{
  "model": "text-conditioned image diffusion model",
  "dataset": "rendered roads seen from a driver's seat, with toy cars, trees and houses",
  "train_examples": 72500,
  "image_size": 64,
  "horizontal_flip": false,
  "conditioning": "text",
  "arch": "dit",
  "objective": "v",
  "cond_dim": 256,
  "tokenizer": "word",
  "vocab_size": 35,
  "text_encoder_width": 192,
  "text_encoder_layers": 6,
  "text_encoder_norm": "layernorm",
  "text_encoder_norm_position": "pre",
  "text_encoder_activation": "silu",
  "text_encoder_mlp_ratio": 4,
  "text_encoder_head_dim": 32,
  "text_encoder_fused_qkv": true,
  "text_encoder_bias": "qkv",
  "text_encoder_qk_norm": false,
  "text_encoder_parallel_block": false,
  "text_encoder_dropout": 0.1,
  "text_encoder_inner_norm": false,
  "text_encoder_positions": "learned",
  "cond_dropout": 0.1,
  "norm": "layernorm",
  "activation": "squared_relu",
  "mlp_ratio": 4,
  "head_dim": 32,
  "fused_qkv": false,
  "qk_norm": false,
  "inner_norm": false,
  "patch_size": [4, 4],
  "layers": 8,
  "width": 128,
  "positions": "conv",
  "residual_init": "none",
  "optimizer": "muon",
  "muon_scale": "original",
  "lr": 0.011,
  "momentum": 0.95,
  "nesterov": true,
  "orthogonalizer": "polar_express",
  "adamw_lr_other_params": 0.00086,
  "grad_clip": 0.5,
  "steps": 7600,
  "batch_size": 256,
  "epochs": 26.8,
  "lr_schedule": "linear",
  "final_lr_fraction": 0,
  "warmup_steps": 760,
  "weight_decay": 0.01,
  "adamw_weight_decay_other_params": 0.05
}
Rows from block 3 of the denoiser of a small text-conditioned image diffusion model, named by matrix and row number. Rows with one number belong to one neuron. Each number is 500 + 25 x the weight over its row's rms, rounded and kept within 0 to 999. All counts start at 0. Numbers have three digits each.
After each neuron's rows are labels from the 100 images, of 14848 (inputs lightly noised), where the neuron reaches its highest value: "lies over" is the class under the peak. Only what is clearly more common there than usual is listed. The data: rendered roads seen from a driver's seat, with toy cars, trees and houses. In brackets: how many of the 100, against the usual share in percent.
# fc1: MLP up (model.blocks.3.mlp.fc1.weight, 512x128), inputs 0-127
# fc2: MLP down (model.blocks.3.mlp.fc2.weight, 128x512, transposed), outputs 0-127

fc1.86:491476486493501476503499528533443502474443500488497526492501513501520512507494503513452491440513484525528487456511492477544433501470518472478500513501514492507534535488481481507472506523527512449473486543500519444503478534524490502512486541512503488466488517505482541495467496498536457474485502484501525467529512510497461547473501482477513512494511479500517542500490473464494477432528
fc2.86:504492478496519465496521467496497505476504455499505510493504494508515542520511528470505519507502480479508495484492495515548569497472533545498496472505513507464478476456485515479470489518497496524534523446526486541514533455499522512474484494475514458520499499498512518524461489459471573512507498483466516515511458472529515516525493505517476534493459506465465521462486520443487474453472
lies over: sky (96 vs 35.8)

fc1.466:490485485529479520506528493467520523475491494493461528508518471517516488481439512520479494505500547508488486497474488518505495521451496475448528526505482495536482510502486494523567498505532517467533462536498501507501488529495495502509465492531486468529509499528476566464478505489458529499481477440462528460508476475484508494459507502471462491518477486513516499534458514491452484467461
fc2.466:491494481537496488497502504489486513462521483463466501470493490530469487504511465525513482511518538510477527542475502532466507539471502541442501527480538492455511524496540472500480471493518528538482521498505500464485495481475545501482503536502503490505467501559502547519486497442518521498522494463557485514483503540479487488478528474520508476514539480547491494490535526447487486476522
lies over: lamp (27 vs 0.5)

fc1.235:502472513493520454457484483471509506483501541506482498506518497493512505500431522478485507536471506497500498487480500505498504504516511495514559494506496523494531498460485513422460522520468513548512533487489490487460537509549495493520519494512511484510586473474465515476514484497487475482471505550498486505579492508470486509520494501448523505469497505484489508483480529482501472536495
fc2.235:529480490497463518506505533509476505489475478511533494460489494492505490495499503520517487481454496447518521496476502462503488496508564460512499514510531510474457483499535473502474477439545484471509495520521524509445520506482515499507489488500511478523507519452506485510493427485516549483540514498569510465536482502538503511484485489485511511513474515511534504479523531474470478558471
lies over: lamp (33 vs 0.5); tree (33 vs 1.3)

fc1.331:499505550517492489506473432496482488499541517498511486506487503461510520497465466489524490555507467479488466473490494466471455484495496526477506471489480488462499455495499465487503553523539512533487499439498505487458494533512489486506503454500477503479461480530477478559515507541491514467509521487530456507495528505498485483542477487489522508538446520522512482475500472532520501474512
fc2.331:514459524545494526501511519456514500479488512495490489475522498496490513482485539544488470502491483498435521483488489463520518532495502500521477484500559510517506511517540531470522451491520557483488506589515493447462486450515488477480515518509489495497464495534512514448488507490500501527474513497505487503481490494481523480451487469482487481511532467501466495523472491518450508512532
lies over: car (37 vs 2.5); truck (30 vs 4.5)

fc1.141:475491503478499499472453493459526492518503480518491496489505504500528541506466514514513499529471503562547468546491455500492486481480527500532501501507511520502512512478480487513483500550509525484518532521491493514497547515476491511524496502552485525493547475464527490539513476497472426484517461490485505530557530511515499506505520500503514508459502510497480489500499476579482530540551
fc2.141:501509501504468508499510486482475494489481499483466492492505519502553442499525493507496492510445503455504556457515478509505515501521496536473496470548498484477503490468400512464459510476501513547495505493515482498508475537497482496468503499539491455543476478508473482495480445525554494479486507490540467508558512501516514482504486499494498454474484489480499468495516475489522508497502
lies over: sky (100 vs 35.8)

fc1.358:497502445498495496521485539512522494521526480474505466496529490504493500523520532508504516450471521507484483498539502554506474513464446525513469505490543488528515512521515469493450452488471541494478437518457554487489463492493502461530516504528484482522470460523517499520550506545496489489491471536517499511543485461509493479502496497504518463523455527496483493500490511513523473525479
fc2.358:514457497514566500486496518540486501552528470504477505500502500504515532481506517493536486506505498495459466503514547489477487506480475553516484508517473439525525513524511487523479495489520529556507527529495460548485534530546506508447533482475506510505491499517505487515520504512460523495499484524496469508520532502504537496520490491517525487501515496516471487507465543491565465438468
lies over: truck (28 vs 4.5)

fc1.127:486524517502514511524522473509557454488511544522515490477478525474498491485504499499492490490544488416505520501529502516496548535516469459506521506492507479459531482511506491501531534509497497543527481468503454481522501497496509477501462461519500466506525455502519490537505484508512489479506524497441505470445481500487509503503515501514512453553506483509498507486505554488473461549459
fc2.127:499523520483551516520533490502504489509502502496430515527501518514506545522488502510482519482435499493501551487507464515517486494507467474505446500476496523477529464464464502494451503510505508513513547520550512512514479525494455509512495531473500508476552546483521460499524469502506510532514528504461492515488510447567473481526497531519536499500502532489486505489503513491487518540535
lies over: sky (90 vs 35.8)

fc1.273:510508505444489522480520483502584495489531537529478481530492531505529488499475531522471522503504507553487513482476498515487474531503490499487469523485530475475515497499533508525502507502501490562529483455493531498486574488534486492522506508494503497466486514515528500476496529518461521474509551505543479532528477500495546502510504494449517499550489518502504431499493487538507507499515
fc2.273:516509521534503464519521509487485517462536532492504488495490449494603503483504513516500514471532492496465511460507502499473479522478500507520536495517451486509471514486502492503481504510519522515512514481481493454515461480530486473500546544490504511510549516474491468508501474484503484488466492483510473456519470507507488493483516554565488511479469475486519489507522451470496537493445
lies over: lamp (35 vs 0.5); house (32 vs 1.8)

fc1.511:492511505519513517482491500519499511478488540530526502503473479513554527508529524467512469478507502521462509494511541480505505526546508450495489522487485501488538468516464515549541454499487537531504482507495542481477469498563508439510472515501492461503461541489540503526470530534475494466460518501486489501478514513492506482527504491485483472488514486509575525478507495477547491473492
fc2.511:485508506488508512467488473469533509514449502511578488456508499508486501531508490485537475529512500531532523534486507494476486523497550533495507509494495474551522501462529479506501506477473469524522468439510503529536495499500510439479529553502480530483502527451538495489492490520492546487505485487498492511477517499479500474471516508504479516510516483474508556498494513526500433453493
lies over: truck (43 vs 4.5)

fc1.155:495501490466490502519491493499526518557440530518481480541492499505446512510533545475479500490514539470515476510486507473499537531520493481507501490497477514495506507495504591514523450519536497553459505503530461522509504487539481515520480485508522519492513491472512432511481497538501499504505480540485516496522469498488503474473537485478496495524511489445483515506470557517527516521501
fc2.155:496489540516517519498500527499514482418452531491515499564499499481529475514479521455497469484490478476519504493479481546507475529507497532479530471477490504479500458503483557516510486471474492477490468537513530495473507497540507482471506474509461487517520506493513543502517486486472472482487455561520462445508495501486503543468528496517483488484514466538516498530513509481519494525468
lies over: sky (99 vs 35.8)

fc1.153:489525510487478514521570508477461510475540503554529526512478493518452479516463524467476472472529509508498504488525520491485536516482475474521520516513524513434483497478523476487560512457549515518479483517492541493511485509532522464473517479486512424474480484500477501498495520488502453490469522461505512548484469487509481506506519502492473535497522499480499488525518530507488492485469
fc2.153:494491493483501480472513538470501500517525481485540491497511466482518512525481516523537537462496504525467480500485484493474539459476524498507482552512519498506564527427498479532484512499523484517528505507475499534532473542498499510475474525475505493530497455480506466494505530499541487518487506492525494510462497504514444514520521474515546544483502493485464510481491560506546468455474
lies over: tree (26 vs 1.3)

fc1.382:475515497480508475483522500514528480492505508499511497500509492474416504491539499484514492466498514470492517533503505512495470496486496435471485480493405563472492507483501509494506481486456515501520451487501511489465521469559538505512501518525509466517461509500503488507483511513526507487494504462518492530491465494522495528459498501524530467540514471503416499492497539499504491503503
fc2.382:518540506512460507518458506505505510515505505518498504518495540501570550498507500486464554484544498458492469498550491503503571463466508496509493489487465542539495496498484501538525496560500517480496550502488488506484503516531505509533498509522496505563511528491498489533508491529462515534486504503458497514519492493498514502481495472470511442472511497492545478496453478473511520468499
lies over: truck (36 vs 4.5)

fc1.337:494543494504490493477506523506561509467481494497516497503546493516496483467532491532482520429494499509491519486480505488483464525508497491503473523466480487449486503515513492514529496512522509530487507499463529472490496555540464464514486488505503496493477523488531388513504513511454493471494535520494484493464509492537485496504539497457552495492474507504519514473514503517547473493522
fc2.337:533525523480513495461467448473472501471498496482492485508463477520508510533495481498511481568533499506528505480484495493537533527525524485503517515501507477519500486498461524488517505489508521452533473516532487470477495470549476425491525477491505531494468543475471430494506499515536512554494505497484489503506477495488516503518529507566538506508501495490451511524491500518460486508472
lies over: house (37 vs 1.8)

fc1.158:490489491492557515485478555447499488472478490469469491539506513491538448484503497500471485493599522558503517530520524490488541493524494512525519499508476533524490491509477497523457497461492498459494525517481529508510519513520483497450549526480513544492502517488487483530493465491511524529509522481546498495549518511505492482524498468477504517450526500496490514477514495482516507487515
fc2.158:469518529499456487555484511493490496461500499467480518476502493510480515519498501494516526481544499484506497473496531514565556569509529446510476511477501533504508505539469495517540499503481513507499472503502575511492536543482489505528487481479499460469509482469548517501487497504463472489496493516475504487419492508470482488500507497502519486545465510487518513536499465507496504523516
lies over: road (94 vs 34.3)

fc1.308:526465456512497497488520543522502483491542540469490485524474487498560481509508525489524503479514514522482534531484501489499474482495512522463516511513490513546501516505492482513504487493492480457479474529492486499526498515467495488546489548534491442554471489545493562482501530482500504567524493454514507518477521501498517502467480483528527497501535492459479496538530480517471495446482
fc2.308:491538522507488535439489441449470483486509498518446498537507455501486479477525484490444480543485494534487467515452512497462543528509514512520519479489528517477525492509502532493473506490508515529496519508492490499509501501480461483431521497500497543474469502561509501492488533506529522492494472494499501443487476507552504490505507489480501480518515506497508474495479457529506490454528
lies over: lamp (27 vs 0.5)

fc1.400:485519581505470523502492514493500460471524492507536481524517520544499521518475512502542495514476503471443504484523508503533470490472514457526488520515465475499517484459497496499502533523527502506520480526520489535490502458521461497556516496542518469494496482513490514483471498540490509530517468524483496461494539537527483503521505494473486512506490436519536550453533489519499496464493
fc2.400:518499481467503515467544500477541494507495486505485534499505509532484485469488489522510512528492505446506526521478458511509538507507564489463522502512527455509481483494522494520486464468498519490484474554478534510471518505507497502457506480490490511529495539487468496489534497492452525504540491566515512508485510491497493529497517499526485487497479468521507549521472554472427449467515
lies over: car (35 vs 2.5); truck (27 vs 4.5)

fc1.364:427493496489484543505530511485482512507503502498479492510493487506592493501473500517521505491489500473514494438502485506552509489482491528468499489512554505496522519521490474543513498499492515515494556526499519528476522487470440506522508522548483498521481495525513461456540576492481482524519471511512499473508505510536528506485516491502499507468499498487542502509498458485540526512472
fc2.364:558495525510517436523453470519503496502493567500460522533497513502465493503498482503478513515574501528538514522513534498519508469509537518486522477459489562475499511474472496491536505546536520519506537475489514488489497529523436505518518513532497509507510479515498492489501552521469498527511488476488477490483504517472457505502494453508490460513496492504490512491509505489520498447527
lies over: car (60 vs 2.5)

fc1.94:551499533515522490496488451525447506485516500492540512496524508511512498506504483502547487538561489530477451479474482519482483483515510479508512457444519474474496479509516477481476515496503505515485507481490496558517545510517427498500484507480495471505555496520520492527553510528529466510482500537484513513487508530497549521528502528503502521527523505501444522486471521520493463521490
fc2.94:514531496531518523482511478534529501478523561463563471533488531518470475472481512494510486541507490492503511519518531479514507490507484487539515497489539519510536476499486486499526515480491486508508488463491495534495507490535476508535522523474506509498455530527474478539506471501488570549465500506512508482509525545465552486495485505469451542523528483486489489514535485508510553476529
lies over: tree (66 vs 1.3)

fc1.354:514519494502500543499501552498492505485481524502484512520526481480517515508464491481494512487524519509480500467493532505499551528528480502492479519519489529462451505522483522472460490453411517463524454519490506514490502481575507491488511522538496512515481540515490483491463519494504505503491462463545464539498500490495523539526485457437530482505508504506461483472515490496522504469508
fc2.354:529474503520498442473510488529513504532519554473466500523496530492529515498501517513498491507545506544512552437504503500524438524524440510487484503466485522544540479484497472502531506518567498545488531512491461505534462513481536506500488456535503455530467506470511538527502497495490486519479522509511482525481510499494519514501485490486528487502480498519520486507469528528513517499523
lies over: house (27 vs 1.8)

fc1.19:530581519489482524498482515455501482501499520452478465508475495509452502493535502485501569504547484522523487534457480513550526444501477456520525472517528541492519502554474501514491503462504515475491504501471515513522482489485506494437500537480520484492532451501520525492509463506500505479522494494460496512497504513496527552510516514499483503537492485495486487472472510534507496503513
fc2.19:525509494502471479504461529429539506492506479529519492492492547497458540512589497495493519481502490521476472506520519484506484511457517474524472476467514490479467514548500510497485505460523525488485520479511489475462495529465553491482537509499492473504511499502535484516493528496480532525492484520536478526495548506511525489481504487485449535539454493479500494517495506503546538524521
lies over: marking (85 vs 1.3)

fc1.504:478528528472483517467500514507525550539464556526519528471474525515526497502476494513467489477517507494472518555523508494494545504529466489518489486528493540496501450513482561472495496497494473500535487527536537501505523496494490485476490477526496557516512467505487457492455518492478520466494510522455487511488516487503495492567535494495475498490494560515536502536537478502487514518488
fc2.504:528473536514464515520504466490478468466472515546511534464511533501459491508529478516479547548505515519472474493505505550465518486496478500475479531564506491522527471496549526520513525488513490535511515494526438511497487496507507493505447515472486525480517480460469501508503513518478502521499486493528458480529508494452548503516482480492503514521497534492512468510502496510487452558482
lies over: sky (96 vs 35.8)

fc1.135:502462477494499494429454499534471521500489538514532505512537514496504562512465500496505562523481508513490474524561490498527514484490478500496469521486501524501507521461564527446482526526507517496476516484491508532508486497532506507510475504463499482532557492493477522473498516489469469534502473502525519458480517515537512536487506527490514507496525485521499520508457544448506489497490
fc2.135:536561522504475501501507486436545489519488454473484498492495527509513551481454493496564475518521490535481478487450492497517517509536549477478497492490472462522496494497499507497503488539497500532486495510489519481516497530496502495534462471499500446497493512529524525482503429478473466467506489528520506477504504497509462491515519496528505495528444507486496501496475517521473475562483
lies over: road (100 vs 34.3)

fc1.181:522501531489526499436475465436489489483503530457504513540502493515453454515470529497506478549520497468547524529491516508489488486522486489506536536483459506492536484487507506500466499452492513523536510503503513431508470525545522523477518482505492519544459536540491512503495533525454529505497515497482530490539480498502509494514492498500475523490529529497516541512500497462474483499489
fc2.181:552526502495538460482507532491507500476505516434495521504505536487511503532453532509503534479521499506477507486462535489489456461549498526477517510529482470496511514541514485474488490529450469503502480538507504526489516550508474504520460494526497504485505522507473508483478521498533481493507455511519497442462481508454530506518509463521504507529494507497480513520488511422518498508451
lies over: marking (97 vs 1.3)

fc1.419:477436499509486469475500483508522492479506507508458506488488482491446488488497506527460438483512497506458563505507511509469453501492528524489476484474564456477500491479490499486531492485470467495511499443499469474503488466504523490456488496520495500513458494485466492471464538501543533496495533493511482501451519500474496490494482519470513531487525505483494455521514500517519504465440
fc2.419:520532512505471513487512506477515495495518534476476535496492498514531513498492520506503523511478490518503460478500476488515538482507493508496568508531461545477474517527522500514478507554489488473520506507520567496483523502478458493501534529458492510516471512455552488477522538475448479511518493527435522478476487500496466483494512442502538522553513504483490468499500531462504534475507
lies over: marking (50 vs 1.3)

fc1.255:551459518498506554518521471509483522499497464480488523506508460495579481488542493491503480527517482502541513510485490480513490502523484576502557514512497518452451483507484472519525523521528525514505496538512469481498519482511488498486514451529505500558485520467497507488538467513499484460505484521466527531523511512496532479492530517562520464503499494499524508505493517523487494489522
fc2.255:490457526501502463519513500498462511471471486468509516485501476497514499502449505513513468496504500486511477468515425513496471488486463547424532497487492510479542510509527522485480500498507475498519478452465532484534509517475456490494505523472509450549482476514487530465471520482541508517553488502500515528518499463511461467521504524510497520510478505483527476503491473517449484495458
lies over: sky (96 vs 35.8)

fc1.38:516504496483529512538537514480489493480512465537492501500483544494489527511435522463513559499530501490503515513535524520499493508526531458519470505498539507502474497477552497519456488519524507538503458487498535476503515516494483489516502503442505547426502502552497502531516451505491519510500524522468507518465472486502490487536501536518466474473518508487472482492539537491469473502501
fc2.38:467475501512506481523472507492499504483497499478563492497491482507482487489546497476561500513462500522503452517541524495520445466522498487490506512502510490539481506560514488511526495509504478539491454486485489458516493507457527511526484523464503469536483486479505535467498489517540544482505483491530507508487524510431476495493494506486482518516483495515547538528483477497494575536530
lies over: tree (66 vs 1.3)

fc1.355:521498512498495483528493490490530551476508478508478500516493502508518453492465544518489507466494479490488521510434515513515512503452587493508462474489509503469494500502526489507533511521511506498538472447493465536485517543472493503443515457526474492471501492560500520495495483508452482468504493492496505466490498505458504495513538470519499456487524500484501448498490508472502497542457
fc2.355:483491494513509523525511504498511534493539503506476515502496490499490469486477499479515505525484478511512495459428504508460484526537517531509511504519500520548538481502484501502511482472455500454513492545509542480474455501511542493559471499456487490510462528518491555501517518490535505491495514512521527517504461492459477513483513522499516528545511503495536432544509518464516494552535
lies over: truck (53 vs 4.5)

fc1.343:428501510535486507578546550465523513484527477521510475576517494520482516467506497470501513490507508493497482557493503479521491487507514545485502507491467477480510525533496541464454472512485507543535467481514478504501497485523496484493462460507525518498497515499500478512509500474489470529475526505468518502516490467535475472482478529502506531534494526532509499501505533483447500488503
fc2.343:503490477471488548502468505522459502494502480531493481485504501495524490483504507489519470440489500486509496510479550515533532513485526552506463488529513511463499505559492550503469483478527522533531551488520489505459480527505460522480522466480493456504513500551511449486477445492523520491533498499484459479511483468506488517481515500515497462497479511439494521493501468478535473474478
lies over: sky (97 vs 35.8)

fc1.31:498459504490469540504516507550473506499502502577498500503516485499504523509469509484480559490506516449500485526465484530500554500507489510505499531459528529509507521480480510470431500483491518479495508492491472519449495523503500520509438495505500527491483526463453515513552522491465496470498464516453514512529498514501507545505513492483505490457484510472502519494521524466489508518440
fc2.31:506458490488490498459461483507510490473459520496527530494501479506455461514486517526512555522524506466511491508513523485523520451518496517513468520470529553480476519528538489455525498486448522543490503512500506575463480539490514496505484516499489464476468523499490498498496517509476542490488516499507478515476527524509475496508476538462511486518499507501521501523460513469463561495447
lies over: pine (46 vs 1.1); tree (43 vs 1.3)

fc1.97:507520510489477479520473525476518507508466470484522488559497516509520514523498463517471506464530496482502455502470506493562500508503480503503543519497484514513515516526489509533473507503527523546493532500482563449501534534543502490493480518529508506487546537516534463461509551533507476486460527521467519440544521493494536504518512502443479505489500491492512505499491475490543496489509
fc2.97:516463522535510515528549481524523508510529511536451493556493517525519513479492497499451444501448502469481508549469475507446534481443530489503485489483516524535542485520497485488489495485534538485489514477488520496490533503530510492513535503524510492513488544457457495537517489522514504515490483499501487530514474520506515511492500487531476478486526488512509537470497451486509459446485
lies over: truck (36 vs 4.5)

fc1.282:502526522504551538589513517497487492521498461499482488506497513505511510496525493504499517494540487523500474552500498489490475518453539524512464484518494494509472505507536486519477516556542524493484526516506528484520480508478502495479520501531492536484473503461548515500516500511489538492516524518487506538419511513474481498513500436539478488534495482511473466469489528553507516498488
fc2.282:509466479499432523526474495506483495487493450455480478512494474498509488489474492505543511515496502499494548531506508498519486517508536496504497466502503520525550469485459497484489504462458495498510515478502504537486470518542451504512497492432512518565539509472422499482513452496549522481500493497541504529535459502517510497501492523499450501517510506510504519491510501494528522510539
lies over: road (92 vs 34.3)

fc1.392:514502486508516540513464500540510500503433458541511488499516485513459466500456490486475519491464492509555504491467526514484495499454518459538484519487473518489457486478529512503489496453494513503516533486484484485502499527497466499469464467458514517505504478493533460486503441508447543462466488507490521470545507493520509504540483482439495492464499502499514518487506514516527470530505
fc2.392:468529533502512503518536470465524500486493446495527483496494451521504484503454526508518510525512510513505492479476507495533497453506492485489506457533513514497498488532463528433515496514523523526492527522503526499475480502519471510559508445506502497482465472509482513512479436530558515480469451470503476492515478500471499484472492546546491535537487508481476538502475511481469496515496
lies over: house (30 vs 1.8)

fc1.288:501500510492456500492467524516482488501500514481510483489467505485536503485461501473472549477484514512487480517526481474451521453524470479499480512508458519521482493503517514502511521548525502496504494524515504530528494507489563503521483513450492535512483488504443523524479437500476469494541497495468475478521490498511556484522467433504482560511519492485520487500496440541523509517498
fc2.288:504449459483522471532535468470539494501493429510485496522513490487537518509483520491519488472512494507503477533491482482457542503515491472498521474432504487476561504523521519475492512543504470497501499512511496501500521476525555495516499503493495531476507505560503487471511484492494505485505466523435501496482505522525468501526489499556517557518525517502545495497484489523515543533510
lies over: road (85 vs 34.3)

fc1.28:521510499549498476486507480506524483486507531507497545527525489500508499523498466491484470507474507484434561502533501417531486471531539518464516524539540522525512510515508460488457545523536493464489516466484505490472492479509518436486495501479522507473501501503517480472487518524527486490522480467510490478495481504456501487505441468499491502490458514545491508516514503515510524470489
fc2.28:464543482458480500514465542523439491472508495507508547479507503491495468524477501511517493456499502498559482504550541536509504467509504508511510553519461447504482526455518485478509539471507497458506488497496520514503463545496457525498467482523484462498497445493498499521522478485543473486484505530470487494517487520526488483506519509492510518530466514445524494524488509472501497484471
lies over: tree (43 vs 1.3)

fc1.491:547495528513488531503532475473490501484489492469520497490494482495435504513454517467499477507432484539537554480503491499518472504504458469512462497474507490457460495503512507487488502473486501485502522491505491512450449484521468491532488470497495511509478544516495497482523518519473519446485515506554510486507534477503495497514523548500463489494513502501520482483527507434535521452535
fc2.491:477510491504560508485545537519500512472519509456500479502500457496454473504451506512525515481547496488502533484506461500533510479546469462524472522510513533499475478515470511532507501492461492506518498548504497503467478545505519498430526492457503526480450534509545477512499485512494493525481472455498538497545515502484490492517496460481525476481527499501471478499487525468510491460502
lies over: marking (86 vs 1.3)

fc1.379:442460503502489473494515519490505514495559491527527512517506520499474504490490502500484505460537522459504479495466488500553501486501506511470486508516482469502489514479484497491522505529499498558500522477504537490504484486529577496477525503444505504544463424567485481531493509516502533501511532504464500485457528497494529494516489443491519504476482521499534502537513499495497522473536
fc2.379:536487505482509508522517500523468490513506495462522510530505510468483532518485495545535532537510489524499458512528523496448506449534474493514485522517528538483539520510481493460589509507541504508511479530514511507508480491516512511463547530456498565510501508489533484508509501488490464514495501442501504525457520505486483487507492510490517482510536508498493518517529466483489555458523
lies over: car (94 vs 2.5)

fc1.18:515501513448489487492522540493526517510541507507516524447474493480507474481470483517476494525495516489496483528511519503496494483445486545560509459529491500497492505495524546470541514524464533544505525530505500458487528510481493536511489537500514488479514506481507553461481505472505506519460515479552479502465504480479492510495522491454474494495504447472500493465457492468444467493519
fc2.18:499507463472497494490505543502478510491475514503516502543516519475491459526472526504531484473495500518454503493508507529472497509432454535510500530455511484521514486522496463506483502446567475484527454478498495509496473501526515529503484514494505498512452519487486527512484510453495510491463486518521525481491548481463526499509494501497500549513548530483535461477508502426505460495510
lies over: verge (39 vs 16.3)

fc1.171:476479472537525502492515478529517483472467475465531516475520473497488503508545500467533481535472503470511504522495509487491512517491474533517577518550500536455425497538494490471534475511518502484491484480492452484543512480513504467485503464524508503504490472538471476495455540473501529489473479474475503539517523470507525479498474463470500535495479486487495474536513499498466498493502
fc2.171:514489514521499552476521519517474504489532540508486490483496501496522522499503500484499466472495500478503498497520513500555493449505452457482453506474466522479493500550535519528519507525521495488493530511487484470557544561490497493507540484527501521485480478531538494467474561520452478524497487483508510426519498488488474497492498501502504454495491507497487458495468510511541474467474
lies over: verge (47 vs 16.3)

fc1.176:471493474484479510479526498487519395524536531463505480538530507556483494495480499511451529513511515508507477498500505484503478501553515481496502522509509496499486502493495490512501505527502498487484512522502501477518503538492482463488466447530518500496502461480475479525500507500504576525490518485500573515529515499529517506510472500556539539532473490536509540526491516505474484485505
fc2.176:510491506493543526496511456488488434561498504533514525470495512551511512508500491532562482550499504506446510535479503500474529521513488530499517517509527498469493521514527484497478497464511534520505514520537475487503504500527468439479501541471507515512528454537508459491533498489478492543499540531510519511507530495539515511510468505526522471498487504535499520486499523519525465457472
lies over: tree (25 vs 1.3)

fc1.367:526526541478499485468511469542501510491494514478523528494479505488515494510525470527496525523514484436464497497497524515507503538525542524525514457508524454489546490455474502506477511531474511549494474479495514516527526480510490506499456479479508511487512521518530461534470547498441501492483520553504496514488482553493512491529502467507525449497487496500560503500499551505483533529495
fc2.367:432507465510487497512508489498517494502485524472519525490506507483513467535517490513485522505500506476502482493498468498527509517500517499477458500495515516470508516488496497439501518461508487532513531481528469509522474516477516506507533508511494485461530487553492514444411503508520527493479501417491490524490546551457471496507476508462534521509501513488479562499515511482530485532511
lies over: car (62 vs 2.5); truck (25 vs 4.5)

fc1.296:472500476543474459476517473476523497504500515517465463462513551504518458501541536489489503504518533494490505493484500521490485517479496504459524499470489508525508542494536539519483468502504531487508504470508500510489479500479486480464513522567518480463496479517491518508516537490436462479505492486514480506497512456487525489491497551468466524525480511488526517531580549532507537489506
fc2.296:436505480527442496495525519485466491502546514494502563522497481507548516514529510541486531489473501535489475437524546492525495492490520554467493489488484521490540506532519490499530513507476516521515515481532472536517522507538498475507529508508509501475474504480481493513455449472497510500490506492515460525495512555492460495502489505523481512502475511478445525517537491524494533510472
lies over: pine (39 vs 1.1)

fc1.368:497443519562472485504492505463560505457513562489512489503530522510490532498500545484482480482511523510487489473459559510503500532502463504516534505499507468472498506461529548525546480505485528519495500467497518536518501502520478493475509478512521520483458477547520482512480475499474438493466511502539507503461527488512530480540505471484478530527495483503503476537518508520486509493501
fc2.368:480498500501546487519485496507486497479512519539543521474488497510516499502510516523537467505488500467483554512458457506525525527481463492513426512494507526490488486554492484491567513487496515481473509479504491485491499495511472493562507495536497496532445503538508474510504474479520584505486539510478493514463484496508497504483505546491510475471461515510529511514515458524477512481459
lies over: car (33 vs 2.5)

fc1.335:479490488504458548452482475489512511511519499477516492467517501493520473507510491494483454553508515465514488552425509505503495449497505490477527478500482537529522516506518527445518502486496508527511503535496531523509504472472495511541515534538497495523429494527507486500480493493526518535525476507493464481503509495485527502494499490499523529451474525500520481496519462488481567461543
fc2.335:454509520522458488482558519527481512490481525507480499496488518509496510501537515521456525499477503556515500514545498511490503500525452492533498511522511522429546493461484477472515496547508536553496492504486531516481479530498534499503497509500506526468474498468537457554505536503493490521504493472466486508467502507530520507474518531498452491487498485501483509520546439525469504518499
lies over: car (90 vs 2.5)

fc1.229:503480524510505495469485489511539622505494482559504496498442501547503508532477502476504486510508516496467470479484514516507486503477483506493488505457490512476493474461494490505516464501470462483521515479502472510523504538490496504487509437484466531494484479513478461464490522504473479504465532487503509506507502496497496507470492467522501486509526462570485460473510498498531522489462
fc2.229:511476553493503497484527501494499593533534490491493510485545474535491494477483501547499535521502512492509514512478494497477498493439494491538505467517494477523511516519482507492518523510466486506488537492485507490515506469515503466502482533493481454508506495502505486541529521520507530551491461488524519500508499487489509510536459507472513517492469542573517483577506521555487517496523
lies over: truck (43 vs 4.5)